{
  "model": "image classifier",
  "dataset": "single toy objects rendered from many sides on busy backdrops",
  "train_examples": 203450,
  "image_size": 32,
  "crop_scale_min": 1,
  "horizontal_flip": false,
  "translate": 0.06,
  "targets": ["colour"],
  "num_classes": 12,
  "arch": "resnet",
  "norm": "groupnorm",
  "hidden_act": "relu",
  "weight_standardization": false,
  "depths": [2, 4, 2],
  "kernel_size": 3,
  "stem": "single",
  "avg_pool_shortcut": true,
  "widths": [80, 160, 320],
  "label_smoothing": 0.1,
  "loss": "cross_entropy",
  "init": "lecun_normal",
  "residual_init": "none",
  "optimizer": "muon",
  "muon_scale": "match_rms_adamw",
  "learning_rate": 0.0061,
  "momentum": 0.95,
  "nesterov": false,
  "orthogonalizer": "polar_express",
  "adamw_lr_other_params": 0.0015,
  "max_grad_norm": 0.5,
  "max_steps": 14400,
  "batch_size": 64,
  "epochs": 4.5,
  "lr_schedule": "linear",
  "final_lr_fraction": 0.05,
  "warmup_steps": 2880,
  "weight_decay": 0.02,
  "adamw_weight_decay_other_params": 0.05
}
Rows from block 2, named by matrix and row number. Rows with one number belong to one channel. Each number is 128 + 32 x the weight over the matrix's rms, rounded and kept within 0 to 255. All counts start at 0. Numbers have three digits each.
# convs0: first 3x3 conv, stride 2 (model.blocks.2.convs.0.weight, 160x80x3x3), inputs 56-69, a 3x3 kernel for each
# convs1: second 3x3 conv (model.blocks.2.convs.1.weight, 160x160x3x3, transposed), outputs 56-69, a 3x3 kernel for each
convs0.32:133119131110133132170151151135155151141163130117122138119134128162162147174154141162118083163099138168161130168185200179197186126142131135140107108130112092179126127105083148141138144133128074096099125146135136182138108158149173166148116127090188207178137185171089163170142118114140159159124156194188132120146135126122145124091088135075101112052132181140184174169204174080080087
convs0.33:149188085156148103138124077165172105195153092152116065124156217117161162129110123180078134162150199132096147115116134129135124141141156093109115072052082115079103124155170121097131086138144115146119076145127105131120065151144140180125108095090092149101141126117147158149132113183137143177099120150203134139093130119055107149080093129104164160136118135142132173102104151123072163
convs0.34:122150152120151110091135105137168171204192161121117113152127125140104130103100087162062069148106092095094106175143114210173145160122067144173128146149118098154124148177157122143117093076074173146101168124114126109121108111153115124140103120155197134133151166144081120153125109064156159174152128119190113113192151135099137146173163123116156124121180137139144100145220153108151130
convs0.35:102160119158155133155210113120129116134160145160172121117088119124144149143170144107158171103095144129085097134129103137130097213201141154167155120138099141179124086137141157133095243169112081078093080072125101141141107130111083107105145139109129149086149167100210194116095149137071092126076077125093123131099081137162123103146188106137146117085115138157155191121155122087138121
convs0.36:127103084126127131144177151101065118098095122136161158155115107161139121182176168134096113141169193198124143166187175152091170145115093170160152162224148170202088134155172121156120130132074048117115085104100091124151117133098071087081073096137165187133151195131121163100111182165123191143126131077174165123139178120168145079161123103151140137088117102125168153104134079162157138
convs0.37:077155165147181163136126147101092133130165182179221141103123166112142156128135149073147170138095105166100096157109121126135133135135149164138112180157076141111079142158112164174082121150119093094073108131092099111131165136083110108087139124134155141207114146196160159169145174177124162150152129112084087081066117113100157185161134110158146135114142123097110101117094097071097139
convs0.38:117117083101116118141130106114131099108117141095134178066090136097140136152175150118120119117167134141129131081097113101110131079112133126144105137140136147095101149153150108133137090108153125121132176132165143118133104127133151133141127105124163155093123102133141168195086148199129145159164129136158078076098102058139099143174112147164124134124128081137112112156113089142121117
convs0.39:117091141099080087095155168129114124085076144098113163105123194123124165140142151150125103102160129126147108109159152142123144114127149150124180175156179122180161149191181063149221068133172096063099148090118181150111125126130103157202067127168154176145117174197080097167152136161145144134149097101152151118124085134104136098152108105196090109109145146165116152184134138189149114
convs0.40:179210182134174141138163134127105099103125091153166137129107109134108114124059086148195196126111138066132121132105120128106082073081069152106103119152133127138137114108098117101119115111094120093123048070090079061061131148160131113151144107137128122079118142135102147154148137101142133094132128072170126123109152101060106049088104086161188145185170174139134105145119114082071080
convs0.41:114096147136158159115158148152086123091121135140129103141119096134108102124119114118111123079114099076100111130124139128122144136121188132123153154111118140127048115156100110150092122169128113103097130099151139130175110109123102126089118126143101117115121180141094152105094153156088152161106132155114146170137161173154163125102146141114138092148176153077159154083127165086115118
convs0.42:151107104122073098177145157126118142097091136106142130069138150065080086097117137076104065065091078126134127149129138146171158124155123166129135135138109067111161190149213132114176178121168150150100096100119079103114158145116149135177133110146155175164118177153103153150162159131110156106147140104130109111095133203098165121156168186137136177164118101127194204096150192091071107
convs0.43:070136136108125150122105102132142113118132107082114115115102087110119116146125122171119138122128116135114133117133118144103121135109126124111104126098099112069049125084108099078083119106091113098150095098078066069052069049023147134098108112136182168155148163150149142150116085140137160146169157165170184214148156174146120148128132125073090125102113105119132165167156173160166196
convs0.44:189134171074061119079061125109163124109137149106131152172115148171097140156112115096092110124110119136116146104117121157130137153120172134064098173117092145144097100130126108133138133106127175153094189112096169119106096116097093111102133121084204155158168165142207210157121145128117118101090118126177137080127103066089142085114102114090144138114107128121107066117143105078102102
convs0.45:184173109140163220025028116147129124093084106130114100187162128152128134174134123104089139115159190135127152228202176150151142128124128159095126108132167134102147150168124116175154134141152094095156079120139075097082163132163102059063173139115137108103154158115131122151078082154111130124069097137113133095123104095112120108126103101118133112126114154131161151110126131132182116
convs0.46:124113183143125100126106150142114159113085136126148125116111110166195186130154171132141111152128158170174191089122130059129190116122138117118102096132127139130081160114141179157149113122165099085148110122155152167159145129132136148117112119125138165107124146143174169100117132124186162083111131092106066135101148198120160106096102173120121140102118128089108063163129104188131131
convs0.47:124137119201159168129092116086145148134189140135144098114168158146137084138093092133126069172170131136175119150198166141162100133154090158159105158137139144121141152115098095105097053096109090140119103155104129127090102123159126134152096113157165148105169096106143087096113126107129136132150130115140148133190174094152136063128134119170114091134122096094143102094120094134149152
convs0.48:159122172124119122133152105147149115126108106098125153114101108147128152151127162115076119154102096118127112080109089153172152171210176158124098146153201125182212124148129126169157105152078114102177095082170090071136120144123142136142133135110104191110119178118095188128140141147147103123134144181108121104085150171086206159137118092158139114161121161153093125089103125136109169
convs0.49:157173112165187125129158130154087117176129144160153143106000051124000063136041057134102127132091116110104118144141183114137156155132148131145114148142122117169128143165140161164156183134112143096138136115154151116149025056089029050061077087111174140102155141125161130095141178161184166152109121100141122120142186138147139114134120128096129148120125157142123140142131148157148152
convs0.50:135165130101155154094135164130126129137116100142108120142115094128141167109117147176140113083127096101091111127146127140170156107168146086112095128111089105109080127067036162156065128176107141124085123112080156125103107119120124147141120140139179125104189198098150171169129173120107126136105141133116103155108124122101128130127110128157187133145172091131086074122131126066042104
convs0.51:174131087143137122130137072172093117109116170129149156172184115158182148116125107119097138144126093179113126131114119138166187136138136092129165145134198116101152095145119163183150140127126179110103136112151152120208138111102142141132124125135093086108090129144148147149122118119119143136147151146129129154080104128092092167104074130138087142161093100089091126108105184111125196
convs0.52:099126089107120159112140140135141140138141117118171112122151168062164137110161148073094100137139133115126117157158136144139091171119090169174107143146088110128130162172194178160141133123154184182132181244150147223114168118058147103065135110061135110097122091111132090076111107145106084141109104107119086118089106099100142132139147103089112097176100093187163115167136124120140183
convs0.53:117147132173160120138097095144164165121108135164118142101084122129165132159195116134112094181200147132171134121111086172154155154153151138137107116130135109085110102140183080069105119094114111156161073102109092081117107127138111112136146118139127159153195114106163098085156178128148105099136147150091169101090100084141120099119160122132118178112116118077069066117108111170117084
convs0.54:128095141154117111126134139100156144093097122088064128105164153089180200114176148167203161223202163142146097165189141125128145099145167157175158128153123132143129172113095130103109133084069116144125156174126160170141161117089151106076087079101159177111181188133126154159156190131102168127123138144083103138073122138110112179152140087085130151123083115145182155109137112141133071
convs0.55:115105125083095083142116102094075121076048091122099064159140113132132150064116113149173170131163206122129134099128174113124175128112129079127134095156164078117078089078149108099130156068148160138138157163163167160150132120094120139111142164152107100107090119131104092059160200118125172162130158182147113070198146109179169169123149163127142158125135138153121138176133109156175116
convs0.56:167144144124117148111137167104113125089092123099124164130072109088095106108130122176098084135097094150154119104133104087114104115128124120090138121141145125171181128127152115119144115104094095049100129066131124135134095059106034060106095125140146118048130131100130137131087082104053034059076049088110082136124138163102142180146165111117149138150151118117125115117093146149150163
convs0.57:140120158137106121079083097179190131180136079191116080089122155064190130109142108158170144167155153106157173140090138133150189153148148104195141140111085115083087131129114093118095097115119146144145176146135187150097077096145085120133145167131168145129160155110143096107120112135154152102096119127071150165112177132184152119107096107115131101100160170065111066151171151137184133
convs0.58:169145118120108129033086085188177110149117077099149158117138168155157123202157100110103091078095120080102117121093119093109119097118111089134095079134157142162199141156109119106105127149192107122115112106090107090090129150122183178116151134119135135135104133185129127167160166141148166126126109094151138151153157174165177147137120163136086107149173140126150114106105147128126118
convs0.59:093100128101098127102144141132121102152147131151126131149143143206195117183187120111111159147114180110134182157144114133113114139110086131172167105124174115129198159095091099038109099069131127149072163154133137145171126124141123082114062073138145147139157144153120114164104089130169156124137161147074168182099134130118170046132136130156159136114149153105090085118155131129132133
convs0.60:126125111101155194121151135142175152100149149157137129157104098120045078128082101130114159135157159041158105191156131113135157074127142127174196119169202106107118129118156160184145180200159159152164111157113158139092215195161111086102117138136138194159137110100173161125131098093163147142151171124113092096096087102125138117119092090114120096045104087108092093096089100113114118
convs0.61:172152128116134150108138141063111093097148118096147155152153142171143099152163118079103071062087130074071097118125121057085089080116115122105088125106141129120148153168116146151132071115116143125113159123157147158167158143126091076116145127146108109124129148141120156209160184149164154129160178143125110165124139169143119092103110161083094131062083126111177199107128122095071107
convs0.62:042137191133205219121190176132142090163177122172142113129111165156126152175098123093072161139123109202144131135099085161083093199125084168187106155119068108147116112118132111103161096134109102111134116087126050100150126110130129116112137092140141139106127149135152134145115165131143143104197177107130177160124111149107104106126103156169137137178169163176170167166145129143095101
convs0.63:097066142152105149108078120108143130123120125093099195095123142164147158177151098179141100137119138069083113155136158137118111123094061123114131095107156124105156094106084147136049150130095079133146127174121164177076104115095127104058140105066142129068103149102092147135141134098156131074087120136068150136084124155145104127146118088151088090087135120142174182090127161132152116
convs0.64:117146141134157150143147190148120118178191213167189233140129095166134135159147172108127119122071078114115127132136164125120167151113178156156178155160130159147108130162161172199179110121133062078066079074028131094071145132106091111098103126150106132134101110129115109119107051148110083120125088124162167138138152079089127113072091076102125158125123162108080127124125114131089066
convs0.65:073075140062143093194186101119089110099134072162175148168121161118082114150168134210172160177200138176154142121130097102104138173137124140141137180200158118184183162194158140155144118129127107105093101145089154194169129100126110104144140152164152139131125148126131123150130121151154144154098052058148155124151137140137139103137135131106111100077067094168153187131148190125086110
convs0.66:078111092097097108115192130138086086129119102146155099079111087104156140122134119121159112119174202164163139158155148095093129058098114089144163118138171161135136108096150147110156141139130056103128115160084081157109123105130126118092162141091081088148130124150148126142139169156080124174127165098152188114078113118153130100130094147175156097138130129159143120153106094111153100
convs0.67:148133119112094109116169108116079087147104100130137143133098122160113132149143164128124179081099115081065123155146165171145138096094108156103121131104160112135163153131136128127137193164143118081134121097193086042149185192146121173120107154094148148137131151129119136161150166167140162167101136180151133075143126150164146136093123091108084097173137144198123087198132130206174136
convs0.68:111131187121151138081095131123098109116135106115125154148118156126173222133165132136104099128088127122099123094100118136143144119098101157159116110138118162151132129170126181152129192120097143123105121122130109092143121119128177162112150126112180145125167103147166146131133096083121151154097116123078071075103108020144184188209160131156184153103143140075084105113136122174182175
convs0.69:199186145191081082141088130145079080116097121110113150094157107110162176084132136153182155138148161183139113081149123086107115124166129096123145117150218099136196089089095112103107124155136122122116154132118134118116151097099117066103173124101123076070107131129122169141163126108115113145161155155178150185116162131106083139156163136135121152156117202124132175125121169103128167
convs0.70:184136142149082096118112139097101096118094086130107096104100119107104104131150127148144108135164144087133141143126121154130145111121168087143131124185138123166143097114128132139147149139125163190100133149077096100016141108120143141137137176128105162169124151183145128141171114125103083108096115134111135146113122108145153128125115184142107132099163150097103118086105125074082130
convs0.71:157117121128127137179206143068107122147164133121130122137117153100127161088135168053104124146156171161123157135123131146139141147141132110140162136096099124139075127124122104122142113108116130132131146128151111118146125096131152148110190161137102102102147118074116118055080119167101091125071037127134105112154130141115162134125105109122123095148111103140136162101144101131158110
convs0.72:186172135133102108114073139188147130135095110093088148112150090142156120101105080155117097118156110162132124160170122137125127118156127104111121104123169171199173142103115124118128111101124169177130159151122166096104159145108133106084098079112082087088076075146122099116092115143088074104109113141149139146128066087090077127158124131103159130121137115082109121084084107102094108
convs0.73:098089089106090138137109165096118120100138148152145146090094116146141144168164145087105073126146117184163183099104080102137135147141129172116093156156096142109086148106119139103089105074085115134137172102141189151144122181160106114131118101126138159144176169149176133125166189204102133195142132167104099126140144191112127143110140193172153157099122132123152131136160133129159125
convs0.74:122100159144129138130098190114094099078048075064055108103090079106089119151143160091091126113102125133134104127098124132155143090114087143119119121115129139117154151121167093128154145142120100120108111092118142100136143127128185174145207157124173124141170129134127129093085091127131135145182199110124176176139146117149122122209150121160134126141121138171162167124163149149165124
convs0.75:064073072130143126159127144124089091130134158140190177144133108179153141087122154157152134135108146076122122106133103128132132129157121126105114122111112149113083135085166134139146176151102066140132099121155146147195120114141156143129136125126120111128155162157113143101150176172173119145126141116149141144130108086135076120088106124125099121126105111114122118167181166129161144
convs0.76:135123163122082066156108114100090156091106123105116126127075119151098149100097141134126095173099081147163119118119142129133148126125107154127091214148080177169128113105058125100079124143088106083091138095087187171130116143150143157147124164144137137122138169154181166136115119182183156149124148152164165107192181138178185195118147148096131086141086108165163133147181154161186163
convs0.77:137133085100113124099133112149152121144117128139132119125136102141138159168131157113132140158138186102130172102171140106132119096133105161131128075143151120145143129167137131162131120147114133114182139116171093103176095131108137112115169140127126113054137126088115167126103127115131194158107146079188180090173236113127112090173123062115133118104116075080174201055130156128148119
convs0.78:107190107107139096131131104145111118162103134135100130145142133137116100171160116105120146129102092095110087101171154075122161054111136097151172130148141122161131148115059096131010131190048139170169125144167144164153138110136138123103149127106133177198105173170109142144100135081110107027151169101066102155108105114100105074093123168103124118142074109097041168133101179138120158
convs0.79:163095105116081112095120095215181086177092086103123168105123135122143179116147146149089073119052061159103102120133145102103114123149126126088130079086156109126118089066136051054096074110075142171094155163120122164136129160127145159133119122099133098134112105158127153190138101132087081040104113124149149056100098104099128214121098122131098171092113184110119168114107155158142167
convs0.80:099136255128046199168121118105107155122113138148102123145102121132143159117128114145155168154130103153124079091104139110107138168139151141130059152160130107139142104138050089109084127111086094124106099136107088152132100087105117090074128138121097130131112133121134110054097099112123123111155138151104243190142184106115136152170158109145111092113088045099077039126088090125135154
convs0.81:180183098207170063180152120095112152084154161037125150065139139143116117167096153092111106068073093123117148088102174092157215121186230104134124114130103132135175142129160132090121132114106106092097098101101114136140084119133095161170116186162106081141086077161157144160179120101135099082128100115176168127144139147154114108128100095095117153113118131154080068094106096133106063
convs0.82:115120164099079168056082112103110110140134119134082106152119054152098033185107127077089090137170142255239201141187171156150111151100099120082113199154119130159140171165109132145124166187142101112120114124105155125090143129124145144125110113118069084098139118112180143118107097064115109124155184169120121107084167101097140136106101122131147123115135136114109151123087114127158162
convs0.83:136101140095126161091141197076096109127184117124119116176171107151147115111105140111110091113130116135149141090118126108121107103147137169179123175165105163155078120126129087133130081135149096095142090086141109118117137089127124128143086124152100107157133159196116165121118070066114127126073153151152153195166127111161179082144176096126168146131164162092074068076130123109120100
convs1.32:129146116076077092148161216134095101116125142142138111114141170113113129077077107142118122123194155114086149102135127151141109143174186138134161136100084190177157111106079103095095147100114122114114130147106111108110108134136093080090106141098125059103151139114158163093118148153104058120073068073128128080095121110118112160104084056091128090070150140143111104125116168145100166
convs1.33:122083075118155149115127127149134113175109083136139101128127101100070088096117158099089128119130125169135109126141150135169118150148105106102132163151131125143105193143153148128161134080113099119109116132156120120176154143168089093099077082123139110100139117111139129114140176179148167161137152099173149156091071084067081139104129098124169108097124073160154129174152149178132128
convs1.34:140140184022205208153177079127134089122126155115139123118104090081106150116131084145123141154167150144143148075153128144137078140105059113097141150139139177198143108122094120101116143159068104048052123094168182159209237189254172049059061163092142154102085097140183133124121102130185172140075163151187139169165088136135078164119098115203120039155114075111141126121134062084089101
convs1.35:082144092143156167141105157174115113143141154169118195130162116147158147144155154132131146192112144141160117122159116131089118132175116082070106085099073095148130102141121131115104152095088133077147149129173141091086148102118075163165144142134070099101135165164127136156122128088122131086137091130141100085122083138148153141165159139163132172217170164120114095164173154143194123
convs1.36:103096115113119142131187134095098110113122129095110126097115135136150123100098097117132150148138098132147146159148144153117133133122097145152169127145125107135139091122127128093125142103112114132123123148129107090120176182140100092091136091122087080091108139180147136149158182119155144175109097090118109126110100155118119143135114140144133140147141157148129125109155111169171112
convs1.37:132155150120145067112154097109123125124120119119092113145101081111149180132134118121103086106147091100085143152102085120102107145127127167155179115112115124065113124073140117134138161160179109163155142152145117110113172134085214171126107081106132092120113165188089107105140123105169157147114096132115086125145187161167154108114134125113079148138094122088110090094082181114072110
convs1.38:104140139084128166171156160119140078141129074101132143118115134129139038107159133086156199123111139190139186082142083145144118118096100144181143102121083099149141125147125143144120115146142138157171151151188128084108154147174108082027096124086081049098114130129142111069159148153097148112104105078106131127131146090094129071141116110120104102090119074130142102121127115083126163
convs1.39:138128119122137109129104174145090099115117119130105178111102121074065090255142172170149137202147112157122143076133110122137088074165139154129141056031082102101137142123141155148134172172120173106137171135126164153158224157132067068064180124063149098137167129159146101088092142113172152151142167143121119124136123080147130079167161169099131156120155136161093085120163122115166140
convs1.40:145128134117117115131164142048061073101100112094082116157124126144100172091132141118079143161085156160088104100162095153093105130079116080117129082070101081107169139140116118142104077050149152138148138102131145142112130179135175191113100076079180170134131089149144129068119176166122148105175106079078106152180183092116146127145126112199137164103112119127170058139198167101094121
convs1.41:083110106083096101115057108135147132130117140141139138155113138158154125113120132112149147135114099181126083137126151111074150137123179106131139088118094135066126152127137113134151148127144146127133098118116137142115109117116127154148155116155120121104154127121098125095149135106155139157146128127158102102127121132099149155135164165150190136111161145118136134143112141129155155
convs1.42:177137074130163104139098087151126130169112152116108098136133176165190125125095093128150136179152135117115147137116165078085132067162171149099133129100118116134106168133106148110126101125123133104113122162135066146107189112111174150135172160145138105115158173154121108150170175134160164128080102099150126106161100133126112124151170136119138193081133177134090138154112114169175141
convs1.43:054151113115222119109178137115073089144105059190148159137174158129153110120153082154177122152171131147108119120097076136101110075023089081095109056048095151178145067102112048083095143153099074124114070073084070083089141093106131144169160100170173178137117114121146041010143134145099163141150131112077150148156247120090147022157077116178109138097062152147123136199161136106153110
convs1.44:102185219172139189152227193144147117134131113126120061119185193163166139150153151110108155116084137107121140109108100139149128134126148131181135137136146163151070092157176086123141123127132084080150120157163103103166105119082141099128172144151141145087147134150092086109120054062138119135118096140128141139141139128212172146056148123102120150127094094125107133079128110082053143
convs1.45:193153106142098083070116097116126085119145118106141108139171170152124125183093140144138111095107113084121097144127173157106122137125133172091117069087115072090094132158104159104101104113125169177233121129078066067050149116105131175195143129069126153169094128095115136125130163132109097135131128087098117106178135116084086185109087137119140181156107121123155127143130155161127128
convs1.46:134171147188143150124110171157144077149160120114124161125162150128165123106108122121116130156108092167170122148136145130129125169118117132155132090088135033041143093104144145114100134116142143139156085104138136152120098116138115163177131172233102079102168139176104137119101131095117163105133141174086157143111137114076162123156155112104125102149134115095084117142124118091084109
convs1.47:164140109150162110147160046146154176185163135147129148145147141134185145113174096056089143092100085188146136128115151123137138138123109034059097085113129051139054088153151151170146144177155083108096053109138120133149168179191163052074095158099168140126098106163156152164131164167193140129172194159122104201110097166141096182110107126172153090083079108114145187132068137063022132
convs1.48:131151124143134127120133156117154125140146117122141104153146134147164112098113099126168149089133118117140085134122133142099133100124129134116129115106127125103141106148124116144118135119103129103093091121094114102106159125119122110152145139124113125145169144123164099145113133115121153140122145140100107136100139122114087076136152129163182111134152111158116133147136130154166079
convs1.49:075127115105170137111135111162132125114137155071098121125162148133119150109080133131112097137122175130118199146129107150166115117114132185141140173131118136148139120132110132149105102142082134184153109130094130132092118101133127122127138139177112101092176163092162161120170140132106107109122131128114116139129088131103128107102115091064155119120115132133135127115090122109091140
convs1.50:177143116116102081137178158128114103169148158114178086159160080123120121111113152142096174106132145100118106107139104122136091052185090114124114147124094153191106231134132172151188121145109123133110085132131099144135159100079165109137107104128109114114177141201144142137089175168139122144151120132127103081123104132184132111088145073111216182153128114071103134109121104130087098
convs1.51:111143143199156102171129138125117101120102126127147128122088083141133114145110114137101128144098120115142190146135147109125145111135114151116131117105108120064061106103129154124150118116140146082090105079111126153134099112111108100103180118180130115090150141151092108162123117137105133113126162142089118114105144138134162101120098113120150179139135122160104133157160120108118084
convs1.52:120174186118066094149170199076106165066107137110130124097119153146122139133090189138146157114165152155197094053111162101155137151145148155209148126146144124203134126177085154144109095129131070117130091128139116160144128102093170104166149177123101000085187153158143201124149150170121144128114163146104176116136136119140100113082166095128172119215127118121140073086149135087143112
convs1.53:144165168185150122134095106111146130172195146170165142112114151136097128092093095143144170126158134122129154175145108156114099108127073155142148141091072101086091152141139143134160118114152111095137144123133086159152190111086163160230075088135068087129196134112015103124150119173111148122129119115128137118099143134099072127137203156125091154084081129139159103139114144144118055
convs1.54:075127175075088169099076128121143178119140217106139179134131127101138122105098186148173159130145107155188113141117152070144154088098134099121168128113112113068096174150112142136154128143138127181094152139142147138151145125143076086143087124136105120094166117102129177143101100075087135144084095147121112115146124086173121062123131103138149080165110058100105153111140089101103138
convs1.55:182249099161164099150126151129191078151192063144133094109109142141155085148155075145115143152141156094201214157136126122102119149138091143154184113150183084103165106130127075144160178158159141085109163117144169185145114104105083062117140138169096082136121138152118135112122090134167154175081138159147186165119135133119133088113166123136162107141139130148123151127138149101111119
convs1.56:123152125154167136066033134061129104083071141133125160127128141098149121139146143110114108110101100137079020146145109131124077143145106150107147100091105085102111129090096152115045121111139116110107142180155066117116110109093108111111155167159125142150146133145159187123117106117183190169079094085102144139100154154127168095097098095117171157107135139162182111213187113173228169
convs1.57:138074090126140127124104144148128113176132105109112102098154167127166141054153132114123123137133089184180145122118173073144137128086119124130129128104118088114068100102098173123142122164149093125064082133160139143137112137160065087123107120104121057093172136124117105127137137078154139113169134109147129109094078119080106105127144146126164109104120083148175153091123148092076167
convs1.58:104115174134083146175117072151156147173135096171147116147105077128078112193180206140112083192116173159158160146119100148146128107146135106120080077141128178126116120131123099171129137150185120115118138144095146081138152052110156115087134099160186164122172160129100133178112113089139135148109160113139140093100089150168167125167131106115140125148075080110213204077114115075085147
convs1.59:126145128160112099163127128135139148165168159162107110144126073155138115155140147084109117112142144139102178108137138128154173131148159099104105118114123189185096106149138147159139162179180116077132116148155128162141149130107134107126121101169117088055115129129109133122147136118176205154172146153148132148122151073116134114133144137163185108128167109141130131134146124151139137
convs1.60:145106102195130144110111112116125131066102099101121117143164129111140140115115070134116154116136135157146158173141112120092096119140132148123134147106119084067105114126124115143122132088104167144169128086081114150145156140137131136140119128141134172174172143143125118095141132124117109124171138120110149172125151122110113125109139149086112136146143166143163156110154158141155148
convs1.61:115151127132127098138160123125101115119096115125148127104124123116103120130142158110162151169157095144161112100112096157145144153129136119143146110115161150119148114112125077093131124107119097156158078169107150155107153087080163134166172170153147084100150150149079085083091092070131117110147127114108175138109156136117146135122155122126141181083107139118126155107129153144123121
convs1.62:113091046072179104051091069123187154150145199192151104146144126091161129110155105119174143064149152100113180172136081140148082165170091136121110128138064158154106134136135148104173118157149110121168112141133141126135124119123122127124098121132066013052136113172139125125160157130139116126116164166174149127072075150170112151129210173126150143093071141143164162115180138117171130
convs1.63:134160080161097103144125106105116128131138100157133131122147135166119108134052120145127128137092123139115083110151157106141109099100156148143104155125113107125146085158114121143104096130139125105108082113115133154139139128143157179095099115104165125120148124136184098107105118126120122103116128147104132111155123098145125116117132142165103139160093092148111081185186128086119130
convs1.64:083072126048109072117159154153116145099078118138145139156069082108126129085104075151065111132176015045108033206000077150000149109026122147137143102065140070056099128000157075032171132092170030099092064149105077178087130106059172085000182129137084129092016053053170143147142151073136171119086073081187116110073097121079149093122145141156168129170185113137119137092109161153146140
convs1.65:140110103126102136138153140155115138133166145141092129133123142140137140162128159115128096145170060098151124139137139158141151094117122120120105142135102208158142110108088094113131068103105108120145198152132108126112169168128160136160125130093133156139232246166089097089086109126129111177113109119083133128177127108184165163102149158125119146162134108092088116144188117128163133
convs1.66:149168122169184101150124144129101098161151069148121120124152080154182107164137142113089112190154112103162155071126100148151126135162097134135119117108118122150154124138126141160120120136126117112121117112157127172113165066152104105155124127136135094140157141117124089127099128111151120160149120108092150119136107099121162120102172148149150113141098102079092111112110148138120118
convs1.67:067184154087149185081184178074147115100117101076161150103151138080111093077117137120101141133123171105080144206113114235186082162129067159163146083087107113152142075138113096070060097074043112147132110200153085054087117136115079115140185178255085141195095126145141070001140140174150188166082100121054129145083211156107214058182168117143123145169169125141125105110147167159137144
convs1.68:205225202153180087091058066102144175075120124129089087112165146126120148104149117132148122121132126120163119176136120164166094175129119124135161074062128114104149120159089098113087156153112117204146199183184095079096057086080090123176142153182087083148088152127063107034123097109132163178102099105057107140089160152135106164161169154146134149099123144087130109158159122120088080
convs1.69:083078140080104094118128088148137140093106134133142145121096102106116076141065088155135144125120107068127098103119183101100187124130148108105100126108070156121127111149126126178162116093118151167065139094103154162163116146152142148129150142112151117097179198144092085173102055113145079119131141119142106099139125123137104186135121127128170193166155122159173166163152179115154132
convs1.70:162146093121072119124092138123054125151168146089115140105147112133123100091075093117136080109134107055126080084142141076158155055126148097081115092110104149098124167062106096154146111145172135136112093104120091143122208093147138128133114112076141130129216125176054110151115169148184164141121084115107127145153145105141090129064055076078129120130137089117089132129098096142118066
convs1.71:101114098138123129131118131119129130082097128126150129111107094177106131156126143104093142101133065117119092155141173131118137155137123143130128131142107115120118152156146154131151149114144137092135125102113114111099123157133096126149102145124127124145120144121110135147112122102103084128150135122126147131116110131131135135096109120108130100104092138120136138125121151115117111
convs1.72:147162172157109098195138126104074152139138149069139163120176133133155117123036084116181134071103099109131122085094157070140164109140112158162120118095117170084130149135140164147094127090128136111105092099170085126107090076110129159159102150140141148105119119151130115180108130117151100109139086197123115115184182097119077152119101129113171119118160080124113124116070098123098109
convs1.73:000099103120169149110131156116144145115131126154129120044110108056125091152203212118131158173122136160144136127109171234178141187113092174152155063045108063172150061160176098119108147135101143150166082158157152135114163178179127132144239227188065047177149212255002062021129145157161212179142090099038094047042136147154229083201137214190103204140146211152150152151196154098149187
convs1.74:122179151102179111148146012103127084130178173124106139152199154118138079165137078128056088121079072139139124145125112243122064131098084107196144098168106197129119071118129034144131128127113081133110209158053037104130132119120152209190094139169125198204079107149147168117115084100128142171094170181168140173109128169096150101149125153091091138109153140125143121132155116115102088
convs1.75:128165102120127113140162176095104142146120099184206158140144144121089075161176168141139192153086121179124120089095088180138103122112105140150099123132125093117128101125113094081115148114166126077125094139141128102073163183158144142145150189172116121138157171182050078102155091070155154148108093140106134146124083170167174166122104098128143196104121143115115155155120130139145125
convs1.76:023122060148183096098105102131124128115099064163137068087112082098114095198187153109142099139142122200147115144139141228179153111128107124124129123138097194174120104170182081192160130147161163146145176153121118082112160132070151197100134180150173175132106143156103076038129119118156099109118117118124097124145130137212189036200183129136108174100155146139051071204172108170228135
convs1.77:088122100082132173146087097157121125163113138166154134120131130090116091110130149122147191146092114187102100158133199135137170128109123132089125141119091095130146135162140141119143144145120140114068114116142119080101152174165108110130132082130137180191113138113101108109124151127096125146086094108127139173146111195097063143188148135183144123103151098178110181120112127120165130
convs1.78:129132142135119076093095124135103144139104110107095084107127151108098142136133143135167171146122163155136168072125119083120101154177159139131139085094047136118096124146100144173107120136145155127131145114145141146157109147122099131145170140141160153156196112107173117114136089124157141161170117118114101129103086123103095127096142100104144131138126121105145121142084104172150066
convs1.79:155188112170084153092079130155118098183172094138151118162213114135125153120141101107104129157046096153110160114170121084126124098076094089098111092105104177169111134132156123160132165188134167133127127132170129127148128099126090139046147081124131151127071082129115153165115122157170201165095142121074098094102131142111187129113145103088173118138181097126115155116090097051047071
convs1.80:128092121131118104117103099150102145086109105136116108161131124145128120168128141110099090116097096111150068148197177109139131139143121115168126109143155132126148104125141100138128068109105135101092114117066101096126115106125106149110147134118125129118124108132139107134117121134148131139147109117109105126141128146126092091085098083107102109101075121170168146161156117125114130
convs1.81:173123108137109061141043170214141141128124119128131101119119090143114102181138158048176123109144133177118156119111084144123126088177188110166168108139157157164106138111108163106096184113149118100129138128102137134169146128096130156105182128114157162102127106117124095147149123091124126102096103084170124120170133146089115098098137138137133146154104130149112095121133183117143180
convs1.82:166218176162126146138125139130135120194184196155103133084118165132111157160095137176150090174146199171121138111140174157132101148132149087086081111058137139113161121110113169109073124051094198160147145143141063056055047076046151155113143171129165189175094048087103100073082084131129112125167090110104151145168183115093090176110089070134157121114076094082103124142116136168150129
convs1.83:133167182173146081123115126132110107123107064107119119127122107116122116156147115074091129133107156099096163110129153077132120083151127152104121144121151179145108157130145154101148169151187174156150119158119148199162134139102144121112174101124155179110141144185123118130104129173146153126084153157138140178114126127128067085104111151150154160210098140100089102083168128106100111